{
  "method": "simmim",
  "activation": "swiglu",
  "layer_scale_init": 1.0,
  "init": "lecun_normal",
  "optimizer": "muon",
  "batch_size": 256
}
Rows from block 6 of a small masked image model, named by matrix and row number. Rows with one number belong to one neuron. Each number is 128 + 24 x the weight over its row's rms, rounded and kept within 0 to 255. All counts start at 0. Numbers have three digits each. After the name is the row's rms in percent of the matrix's.
Before each neuron's rows are labels from the 100 images, of 14848, where the neuron reaches its largest size: "lies over" is the class under the peak. Only what is clearly more common there than usual is listed. The data: drawn human figures in many poses.
# gate: MLP gate (model.blocks.6.mlp.gate.weight, 672x256), inputs 64-127
# fc1: MLP up (model.blocks.6.mlp.fc1.weight, 672x256), inputs 64-127
# fc2: MLP down (model.blocks.6.mlp.fc2.weight, 256x672, transposed), outputs 64-127

lies over: head
gate.265 092:100131116131162153145089108151137099165138133151081160105129162105125112104158087121110133159133100086127144121149127115099166116141173100158179160097133116123146110173175154125138099101141110
fc1.265 102:160138105149096133118139109108158125137123140144141112118143112160113135127109198116129113076114159185102124140130114124161158167171092147125102173141153174168148125122098078153138110138154114
fc2.265 108:108121124129112114138159103105154104122157130145184176120156127100155123108143148153152122122161121123115084152130139155095108130127147125171104134116102146173139143113090139175123091106110121

lies over: leg
gate.25 104:123158142130108093105113111113147119142148139150144119133121151137127115155116139180113127074177107111114147164141121139086117140143104136087132082106121124149083142115128142135089150120146177
fc1.25 101:138093121118169115134100107098137135149161133111167125137128137125131130129106124141129118115100107143138170130134122146132148112135124115152109124103106207101090113145153135164120156100106095
fc2.25 098:131141096097128162121116132136112098151142084165117114154134094177144154084181147127112110105146155163155102091106122154131147101115136093130154090155162115139098150167118130080151180137129171

lies over: arm
gate.452 109:119134148148101078107117142082147104126125127129129151129160125137132147111129137122142113122133136126151138096173153137144156127078068132159113153155156102138078110090116114129131149087141127
fc1.452 100:107083151109137127109137128046142114141103135120126156109123125145130166143125114126107112111099107140173138146130119117183156125127148103152143136153123108118078118112120095130159116118120124
fc2.452 109:124148099077154144127126143137152127101141132121165113122085096144111115180121082115076100157081083148124118156122137145126101113180146168138069149075155149163127090103133149145149091152123145

lies over: torso
gate.412 067:096094129094194141082162132160129085126143158152156106103130116143165136151126088126125123133133149118131108123121113149177151123123145110131108149119136129103093128123142148121123163121139133
fc1.412 074:143080125177161106158133099132137116158108126120112073133136141161153101165099126123137130107127137108113119114159125161160095133160146119122086111157151156156105097120141110130140129142120124
fc2.412 069:093149116142148131143157142136151092142139145138145110122153147156160103174094140098149097109146163115121128118137114112165073150148101162138134113157105111131067101072151118078121106139145152

lies over: torso
gate.533 085:158131119159158083109109126121118138138137143158108150106150146087117132124125127107117143085128095157123110176163128109182165110118141105108154106086116101104135096088098093114152122129068099
fc1.533 083:101159138163117138149100136121131162122111122135166121107137129125110136119139117103186108122169139104128126166105147126156101146129176099121115143101138139177134116129130129152110099106121198
fc2.533 098:091130116150148126149112104090135126146143109166138170090126142099121128121168131138136117115114120124117112133179084147172106119114179130141090124134097148125128140118122098139143091173102133

lies over: torso
gate.584 113:179125144101147121175177157163126123131078115130090165134138152139151116079122127156110132133118121107122143113099125123100142136110127150104110105124090113137135124156086165126078169149078189
fc1.584 112:147167103113162111128128161118156118137120138165140155152141143152181139065096120133151129161195126133096126168152142126106140139109140129129110087150107117136136104162097138106116131164077134
fc2.584 114:104171125118131126094125139083085122154137117126118172091152147142113150090114127117183134099140133108154144156143117137173126130125119092136128121104122093174135156185148113099079137065150157

lies over: head
gate.625 096:124140134159138124143156143147136128131145130148114103138138147149112141161100150149141165109069159140086161131092141123112139106108139135120131091145105076107089138174087116141152126146096136
fc1.625 105:084125158130137163124104079089110152060155132130123105147102159177099145126111132160147133125080142114142186114157142135147152143135107126114155136128124096139107142119120104104121133098116140
fc2.625 097:145129116129108124103114179104170150158127179142082165140146125127130130114158129148129139040129099102105131126166134081134141138144151145140141109152170170147152178103137100146115118147121186

lies over: torso
gate.220 102:116133114106141152089153130119161186156127128119111126132089120196151159142093135150086161140113091046133156118153129125157171118122087089130146113115126147150130136124098106128096120149133170
fc1.220 099:124065125092108106086140137143113090122150114155133171149122129135111188090171100093157115157121093158166130113127112144140107118107167130111114122104107156128138162164096152136162103118130106
fc2.220 091:117110135107080112118164143182123141134114134112109120126145104123097117094156093105130144136138130126145102152143123098118160118126146083091143078096105140157095128124093108146119150091116112

lies over: head
gate.486 090:149140142124122112136096170119153166139137102129153116141188109118119126106133082107140139133107137150118126132142170137116137167116097127067086156129091106132127140130110165094077107140097107
fc1.486 084:140093155125118105084154144100130119129122102119106082126084092154122119118118138172138163113130145121116123129092136125103130154142115133110104127057093166117155167127135147133112153161082101
fc2.486 094:132175142122155132164121141138130135161126122099088104137107104153168103166144166116180097121116142109125144148107085086131170099105149122119090131117148134129100144109136127129092172082151126

lies over: torso
gate.479 092:104109108143086134087140074083139132149118182116171151131107150150104120107125158115119115085135162094135135139139128114125099124114086178147117094171116129153144143109153113135098109127162131
fc1.479 097:089140166140118109102153131136115125103158098161093160118112119128130126131139118136112092136112130174147121080132092147090127144145125134125137189072123181108133116174164164135113161080136133
fc2.479 095:146144144115098109151094128183151117075152139143120109174174108124108129086099106145117108108102146085158156158094185134124134091117103077155100094172140146136108157143136102107109082134110090

lies over: head
gate.45 090:098126121147140112103148108142148144135113099164096123134103113174132154118146163162134137098132114186137113144134127130111102080150118115100129128105072115113128128169129121106047170138181130
fc1.45 083:152122120115047148134101097114152174123093129151127110116146104145151122105121152176125107114112077144132149080099110153115117111054155118101107101113140168111149136136125136115104102088122139
fc2.45 085:114103158100104132125127060109142136133102146121111111151146152134143132125134136100152139126124092136153162105128093115120113129124118117150109121137144177147092140141130179110124108098087153

lies over: leg
gate.146 099:128169131184160128143143108102166116120156154159164155128114129093123118129138132153111129110123164126116123136122142159099149150150104163143117141135084139142127107126151128100161112074119107
fc1.146 107:105135110141151160092112132092158089144131152138147100147071136108159087161137100176120094096153111158101137145151188130118150137141099102127150130128167109118145101157131113109136149123091090
fc2.146 100:142128109132110112101123115153137124137143142103091170146130099106177139116148109149138165095163143159137143141133148093124096133116143115101095128126138122102126132152139143141089147100159177

lies over: leg
gate.149 092:156097132092094145142166123071087125152102070132129138132102135118144113079095191138151138135093139118122100102151105143128115129121117123113169101125134112102089128140083107129122148116097115
fc1.149 099:125164080110104135089108096112107117089130149109138147110132111120147184165141103136088149175141141133149124111123132122099101123090094141130148117112146115135173108148134181100130151091111101
fc2.149 089:148107161123131103163149081125139124091141110106113127166132139136132150174118140116144110129096129135121115124124128120098099169151103132101088114125132121131149144124092113112140083137171125

lies over: head
gate.171 093:104127083109123110117142158131147140132144128131136142134127098152124126064156156120133096157166137130156124137153127157139141107157141138147093147131121078136112142111135105132096072134121099
fc1.171 099:116145087112112130122154124086134157143133133191152096163107179165125166137113129144110146137138120173146130111129145120137125105119087107115161095146074146087138149119170133089120126084092155
fc2.171 089:125106109127186134184177188120108137122110143098105129120130101132168146181113111135110146115157152119166131133164101124099125106132160140151069102139147116119131101134088132122100137124116126

lies over: torso
gate.437 094:110084140167140114150123125184105140149122117114149149129125126135107101117118106093126126143116082128131078106122158121133140144118172114115160139115080119130116103124146139122141157120119128
fc1.437 097:133088183142145163156110126153124119173117133086141148123121132138139104133110117114104118106135163099123096110108143141104142153153176135151103084140126144164158095086114129119157129132138122
fc2.437 095:141126139166108123108102147146124146125140157149131115124138138129125086201126124124137125153144142118170113128135097110098133166133133089163143078176102148134122115128086136117130135137134130